Rows from block 5 of the encoder of a small image VQ-VAE, named by matrix and row number. Rows with one number belong to one neuron. Each number is 128 + 32 x the weight over its row's rms, rounded and kept within 0 to 255. All counts start at 0. Numbers have three digits each.
After each neuron's rows are labels from the 100 images, of 14848, where the neuron reaches its largest size: "peak on" is the class under the peak. Only what is clearly more common there than usual is listed. The data: patchworks of several textures.
# gate: MLP gate (encoder.blocks.5.mlp.gate.weight, 480x160), inputs 0-159
# fc1: MLP up (encoder.blocks.5.mlp.fc1.weight, 480x160), inputs 0-159
# fc2: MLP down (encoder.blocks.5.mlp.fc2.weight, 160x480, transposed), outputs 0-159

gate.255:133114116117065147113175117117143075074092113123178124129101142119188090119134097076145129100107144109155126124088108121101126117133099168115164170097164048073095146078119133113129133067122100178147087110088145178144129203134109145140174103106102150118106131129131078143146055129117137134095195161135131171130120105146111165118177168157159129179153102123124076180133118110122123142183094135122181109118151131149091156172069145144122178108121063169207221151099072166136133127158155
fc1.255:141135120174099164135093100171142081146115133104116117144136119148126062125139147134153100117124133114159130133132161143138181178098152049114182111163121121143131119143125137102154169112139079117100106158111112109138109107150109113133162089165112155132112167143068113119154105130134100087183168113093150197083164076079148149091156055202117137147117150194133087118076125122111134148176033140140092097071107068149195178111104145106186137100098124153060160169099114177195088109108119
fc2.255:168110115085149072125137123101152078097157157107121147130148088143106147132142118106075160142124096133127113108107125208156129136153156217135086072132133125147043093126160115121138132126070123113110107147131067165092132086122083074152111082201169153168070156075157152111164119139132133157108091172147125153093174161159140110120113122137110112210148141073119184165101119200167188117160154074186146149159134116097139096092146155087126163084089151130113157141133133078138119143121074
peak on: plaid

gate.208:182135183133148114148126132110129089146157144156107143117119105188067173118134152108149174081141143153126184124151136179141137113116066107135055157159122155129117114118104202170172097096164049123182140137150107140169142119098114083099185107117068117188083103134160191138145143109146100172156126049129079204067173088144146057127177147114112108098125074130139106129107179097105133119065129159158090131110096107152126119082146137124146146109127154098092065121142102121128132148099124
fc1.208:095131133118148146161116169106114154171124072191128117112126152125103146113133099128105220093142155131144123066098142157139083138155150104139103148143112094053115157127141074129159116111131155132156158096179157190098184092160132099112126104147109100098147130125139092135115130156132073174109170184165117189134160125116099133017168214108159127104074174080145061116157108136114146155097067172153156117109128110137131160126139129136138112146114153090142115058104064108091187085148122
fc2.208:192118114120125063113144091106122075116239147077100127136141141156069126133108071150091150135111130142046194112090087179141097128109128139124105101116127143169101140180134120122199115121143113121127140141143084148186142149216150127182111144147142085123072118118166193120145153122114153118124136122104101118093129148092138097135063080123127107133138092115196162095130175165120099097083105119077129171118128199077131146078129138124150154115141171135128097137164154092149097159187091
peak on: speckled; crosshatched

gate.348:152106116130140148132101134134083155161101085141115107115141165106176109089121115203156156154247175105148058087116105140124175174008126112133120157109146136106057171129097124103144149094122144096104137123103117124101135059141130109120114074095109128152175167079144126095103148204129123161104104082146133141121115142129096084153125075117163143120172113175117138110131096136137062150144106157131164116184114131082123162165104132212191091109157169153117146131119099123123105145155104
fc1.348:145123109106127127151111089159115058080136114142108095110121076170142129139198029166139115104139134116115138128088116136114094131174152092114124152111162079123082092088090124124153102145152136169088166136070120159103187133109151086162046137098138159184110083078164119133152112129084181111098117152110176124114129135192167094165130097188085171113116152092100115206168143121131117163102161111141173069177126112145143123134092163197181120189136113116103121135132139115167120170129075
fc2.348:124158118113089148128151145101143114120106107209166141138123151191179154147143131085181099086175076105170098123190192135143097119123120059149103131148128136143155093140111139097186144116132128098083121091100107112113097115129135086046117115161106149158160168107143150171134144084170169154118166124174067096153137158146092139136122113096167153094142161186184070142152100159149103095122142124081099160120006098070143154176108149130094094137105123094165136103123105093173125116163145
peak on: honeycomb

gate.323:161162081107111154103146161143129090087148166088142184135112121091151148094115149096111150129123189104154044162098126159121140129145144152132078189193101154144087132123110148168141166096129147147090140079126133190066117133115112081152093093124168147130087211053075135169128099132144140095137129143121131135166124098088136084124149160175149170110156124127152091167135142106142129111131116151161121050131087144130141111191135058123091113078108081106140185100118051152159109133186185
fc1.323:150162090115164158156061089131157126158149182105152111118118096147102150190154150131096137153145139084140146146083090149106102093071150145155088147187139164131126083101178138120144094111129147149076113108150102195159133084126109073142058125045158126146176150088073101080198150146070147149107147115071156147079105130097122121167135122109124145127125127087091146148120187051115125118098146184163111135149052173155164102106145145134106144096143096131185164140111171095129136106160174
fc2.323:085137113097084135116108126141084174072127067133126175123082145114130110152161146049196058117127128117123130081158123133166078153129129159131180139104126095083143158120122159112139151178170128132127154168102172109095143117090161151133156143148066164154139114171171099146116161136167106105134152132161105058160068148123122129115107167141120119128142134179103038059129111128184179189111217126073131138121133117153150128153111147148088082085090194145155110137116121137119044125139115
peak on: crosshatched

gate.142:170170111156152117070169118129168144149149156177110117107140167130097161124108184128129168139169199105171160118127175113116086146076125142089136098150153154182120097104152143169100129115120104096121089111158092137109153143125158120114160123110118147154114154106152089114138180053136160113111167067153072175129167104117054065105117133148076095090083103114140101129117217043075141148078126142131152135112076075137130128085117110169159092160123053110123135180114115174111172114089125
fc1.142:101152116123133120095083110147129076170118160106197104149140130072156116127184139143178122080191137080096097092109212118139169162146104143132129146138130147123122189192172117121146164123106181137147155101100146126111091100155099119113075147123076166135132125163079144136155097144120055121121140182068096135083113108150150112158133146191164168097127089136141125109137107144101139103140131084075087118133137205116113176122073217048111180092135181112144164142134092094139118133164130
fc2.142:144103103153156186074101145078107093149123152103139137093138029117113088106158097086139187064140073154134087072155163135135131114129191142189143146141168124146150102106124193104121130102119128110153105162126131164132127115187146149146190169133116073149158166090115140143161122140136131096076151125108078102156170050146108102127081134044147166159125070150140127130117101105104148134101089117071206145143132111140127182140114131113156069186148134113145081125133160165140152098176106
peak on: speckled

gate.406:128103126101073111122168148128154126109066137133115120129099122117146123132134102132156125124152139061164092143112156099158092180169162123176156128102142169118118124178190178137084128081144127171107101129129119150091138161156095141104116130145111170049100123109082084115085145163120167123111117094128133126151076109129119123067175111137055134177095072165125145196132009122117136088170143165077129111163116119122155182126162222150163170109131114193157190088137129112119156132151097
fc1.406:100137142199134120167111051171161096109148148124122110164125153152130131091126155112174149076126172120132105089117134111106147094114090127138111155120141156181158162190104075102183153105160151072180141131074137112166075217172121129121079128109132098075143117082115105124196131127168162124126085106108142128130201072136168138224179123143101157109129152135072144068130146144126084169143132149139162116138158098129081162132075106111140084106110053171115143110135137094115133133079134
fc2.406:137183074104111139115069133117118148228139127128140103100122121132124105164143165182059132158136138160145071146121094075111153091080150087130118134132225131123181125116128090128140111128112097123156179144098141090199127116099145163126184182053107107115144153126104081144110049139121157141154092119125125149125124086087133092114120096112140131124148110135116109112142192085105059162134095178153191139107136116153133154165103151143151144165217104123107064138080163147075141145137147
peak on: plaid

gate.361:155163114123106134093094159195122111170135056078121113123095107106171137130135134125048101108121082152158123163167143175196131069118146124175069148126156096129123180102165103119162135138100091157145131103129135097125136107131117090157092069098097132179103122095143123084104105110167173175189160135097103103110070112133139098151142151165116137142106172088072099134132118116116180079183121081197183231188124108120124123118110187096133135151126132172153094140105112095113164168124156
fc1.361:122117162171160140065159126088091147105123094151109102187107108143102137133128167133155091155064101157150095115117142154077152138124165088089166113109146118125177164114079196149061128086106122074148120132156102076138119111118127127131108135135118144128083123126078162144138182072119164173135117145162112083118145043176114136121080229129088099168099104090137113117128163060136146141123128203099128081094151161104165194180135137105155128148175095116115108137111113186140123169136196
fc2.361:084135105134123159089088152164132149192115079129160113132088028131133108112102147116194138153098130140133094065142164094110132125087130119117168148184173068094199141099137158136074098145195134099115162119165112133158116089093173144127135169141100086094152126121108153161114171109150144067147114103133099102142111093107131168139146093091157195115153054125153092059135139086149121110123121113063138085113139134158103179160077138174134117139140121162154126155169173194132199109150119
peak on: plain

gate.283:137127148114099162162123137151198149131164148129158152141124137125105181126119216105114143153118133066136142139122122127086131125081119187142065136105154195171117103179105128160160107082116169144153122113100178135117157132121124128185093106058149178094199174097075169103207105112120080108167119163159119098124097085107110159129108143104189136063113180089104076078157149109159148091085161173079102116129107120158113111101110147115146160060143115154131111149118064171150145106116097
fc1.283:096186108098094088163157081088105112084125122070056127076132114164147147200147085164124126078154094155103176124142142129179134096103148153155186067182104090157145115060166099127122096081164132158150168083161167166145140132109154112117113133166118117164055158132146143074182098156068134109118120147113189108146124133136150159110138102154079086130125104136130187067098158112112157174118107139192112110136126096090133165140175147087093107107119196151119128155096131127102159128169097
fc2.283:146120151160168195104150163150116148167093104141131129127127171131188150121093129187100096127120162099123071118123134027088125132090105034107118166123121198105137147145115115182106096151136122093123164115088115103171061160151127142109153132027105078140186154146142149107082126064169152125133141066152117162151123147136111143142153126105131154072080095111121082167145126086133119079121131162121075073097146154156128182149135100226131125124151141126129106132154124179142108126138124
peak on: looped

gate.8:082146150181153108145102142177194130133185175128201115131185077143123125145090092139103125078153120156155124113121080095168092141097096138159109124129173095166103077139115166150174086134137060100058111143148116169159143076073146151133122084119101094130151153092144130073178180132130135102125094114108143143090127147112128126133157114114115136104128091225060121069138103141084102136143150098191113153118155149158144088058153166134094108111170066137120159163089144141132081155171142
fc1.8:164094133181156076176139124094097170133151094125163135177099141113154112151104158142103086137125154141069182123126121153101103137104090160106085123108132152148129157095120156154034122140044114083104153124092186073185121081110128132144175093129211150133147165192109162077106099193120144146184071151118104116086109109126138176095129179102173139137104110097143143088096116151133160126056147083147084165110084155134127130136119139082165176182158083096107134119164139130153139123110154
fc2.8:087109131166127171138169122093183121100087101156140183153117125190149141072185100083191127118134089121121145136152157144126141166157137141099147100112112103178133097132134176120185168118182128110085122072172151151090134110171096106070126097210091137171132182082176156107129134118132117121099152116178107109183114138101099167150105109076125127114175167149172104126151101172153109106146121092035119095142050053135122105137114132138069065140105090142162160123090137096146138120114133
peak on: crosshatched

gate.399:084137128115174050102087075170089174048142112143149139148132135115107131169102113135186109110130126194157139147134161157144092165092183098098188123180161152082114129158111172116143102082090147127172131163165069111077162108103153097122177177120121105106108134114088157139074083138061075128163119152146128090064068140128115168090133136143131157130110115157148154143171158143128137151150129136106079075142122141116142150195080128120119094113094105110126148162115103223138154119186109
fc1.399:121128107087089139119075147136120164161136120146156128108109104136114125146153175154103132137129162154136103154138089090114115095125123149193088104098068050137126091119109113153084104152182171095116121097064187097158128105138126120107082088103073116133122066090152152137175128101199113075141108165126152137165094090138119137150134163055109132142173220192047148139151095107130154115198150121164199100119096132118119153137138112141147145112098121139126175165215139121132190094144112
fc2.399:093112098134183100110108147136103156114096169129113074133159140036110123153105138094167112099092123169169097121129142105122155165123173136137143169125105126094126141088076242094061158092069120134200125176132147132096130148089140158173200154060149157131182115126095074131091103172081084139122113170108145108120123113185119142091136176184092178090118094110118195114105110110109118181101131167146126123141178141160131124165106132145155115153137107135121131119080116203111125122103131
peak on: plain

gate.54:142119132122104174097122152094214115122156150119207113078158154072116101116169155134156091167140166107116133175142116091137141129099138176132091172141134139174167096111139140171142082168149123091115081122145165141111135106086050176193112137132157127121089143126162102141103131072185164145110111174126069141103063121097099132189130141085144175151134171100125098147124109085133126159112104101145089161128104146134129094104175128125096142101076097125182173210121063112147062130119063
fc1.54:135111132116162164161144084162148165090122065119119133138055081146110156100156052168081104071146107109123087136101044145193157134219141131140158106128125126118108178166100145167128108105189142103134122099132099096188141124143116135094094099131120088089110108145124082200037109160114172113159120118130172067094126119140142137162116142145134155125121148153133177099115167143107155150153144101138124157113155078175132147154134205179110062136081121087106112127114115185117125154174136
fc2.54:138139150132106122119154153145110087116070109132121110163160110073149177151084162228117150148107164145111109115112180070102161155113082089109102139145126110112121153166128084116049152154043142123142162160105119106125085144156106169156165124097117161064121083108109129125115136053132129159085147187082123192106148182206109103149156154131117117134152138084103158160136178115100175114097152049189114053120147151116094144140146117121156175117091138130111151120174146161148164108123104
peak on: looped; honeycomb

gate.169:142133111117241142107132084161186145086102106134166136117155161096158174152076141076092114146184113152120066132067153086093125100110131071096123127139088113118102146109107135142140136156197147093067067088156104160134082182111169129132108079086184112115098144148090197137145093150161078118179070099152156156153143104160109127136139117137164131190134097148126116100135109157111127165193129126188113160120190102121138116172119113140150079123096098130156119076147128126147071154133105
fc1.169:085115140136159163113108116130154142153147173094225156100150064102161139139108133127074118113189126151113087155145129174129123178081107079116138199177161124161053119087113059130136163094092161142158092117177112140144080087131154122156150156152131101169145125175142118109130173105135052131090142129111133146160142139143136148164141105086098110082146115148117071103103110170058091161129114140088111134044134131131149127153131120180126062161056094086114187159109128118122136170110162
fc2.169:106115155176135091111191118145102108127126119093114129147107086117105137184101135076130190132064142144123129126068097183131155113179098222122133099134092105133179138137144153065057120144165114161161141124133133125114180117157141112145110098198120122067090091153144129131154123144154145121123105148065126138086111124147185137110130141116119129199172158106110152099112088086144186133126127061152161135168158117135075089148144137037100126139086093180134152166101141105095213107141083
peak on: grid

gate.411:132161195158099068110179156147099169126189146129129159069095167112135101086140100074117147107134150123144089129135182169179114083126105165134092185155127134158091122159174107165128182138090090122039164090123140127068151141103133110140075086161168116136104187104094122149121113112139130196108069132132099120104193097140142143191164126137116081103110099120103119171149126105126135107097132172116144121082121081113141110169123106155140169075096071067156166153104081143141103092184134
fc1.411:088138137135109125125094191146143159107092054122120183116106120123167125078149131108172169100068120102128132157114170088143140165155124081123183102119122109100128147154105140169148126158131137136132128138063137070079125175139139138046179127174069145179060092143201158141057116179147132148084157113136135082139130111179156126128107144139143099115151112175141147107124169187073138135163099075138153144092152131072121120146070150162106110148157115152105100071204181127159105142080127
fc2.411:181096152175204116168163089100177072128126151164134049174172113156061163138128099180080165159137164171094125114155059121147132133095105118115152133128137107195086147084147135142132143122138108121082183110175133137195084102116098128150112095111131044170171203145105166087176138130110128127155130060154132175120175133108120147102160088121120140102136120090131151123097130108145159069118129117142086046113129140107115126100168129157139129079141085146093163176115126131093156143132125
peak on: crosshatched

gate.196:100206112151167134121141133118147107151186149128219131113120161068115136113126113135087190133106100095117093149146157099127102130105115138148116114102153092102104166084162169164190111128102100133039120134127128116155128113103102128134118127153154131092179186097155175073137138106122144173092086191141147119098120164113159124067169125133120129182088098066123084066129140161078133128127150150121157128109189169073089063138147108145117171126119100123161181192078138178081135135132067
fc1.196:112130165107134122155084169159172151179121146039126107080132117173160097136110099105123184111130110096154102191108150181132147069169148099175126134106142090152138100091071199175119160135096176135154105132083160069142090086112073111087113150086180153153121151181148136074108108085155143209111143120171127098164147147067159095151129125124123146138137139095091089120143098102076111134149155103187154141120149110158089059093186149136178109148139138108171138140122119081082112143145105
fc2.196:116107197103175143144084115141163133032113126157091120126121135115121128060146193126157034094118124121135137100106128133150142134143142149152167147118097150103049118082137103174149145166131134125092134113198128131068071118065084135111154137109129153192130133141156099139080171154135078165140123138188202169140103130170113153101128152169090124076136147094162124159113090115142146131134175151148069130144133136149073114095149110170119156086104129169117172135114112181137066141056150
peak on: grid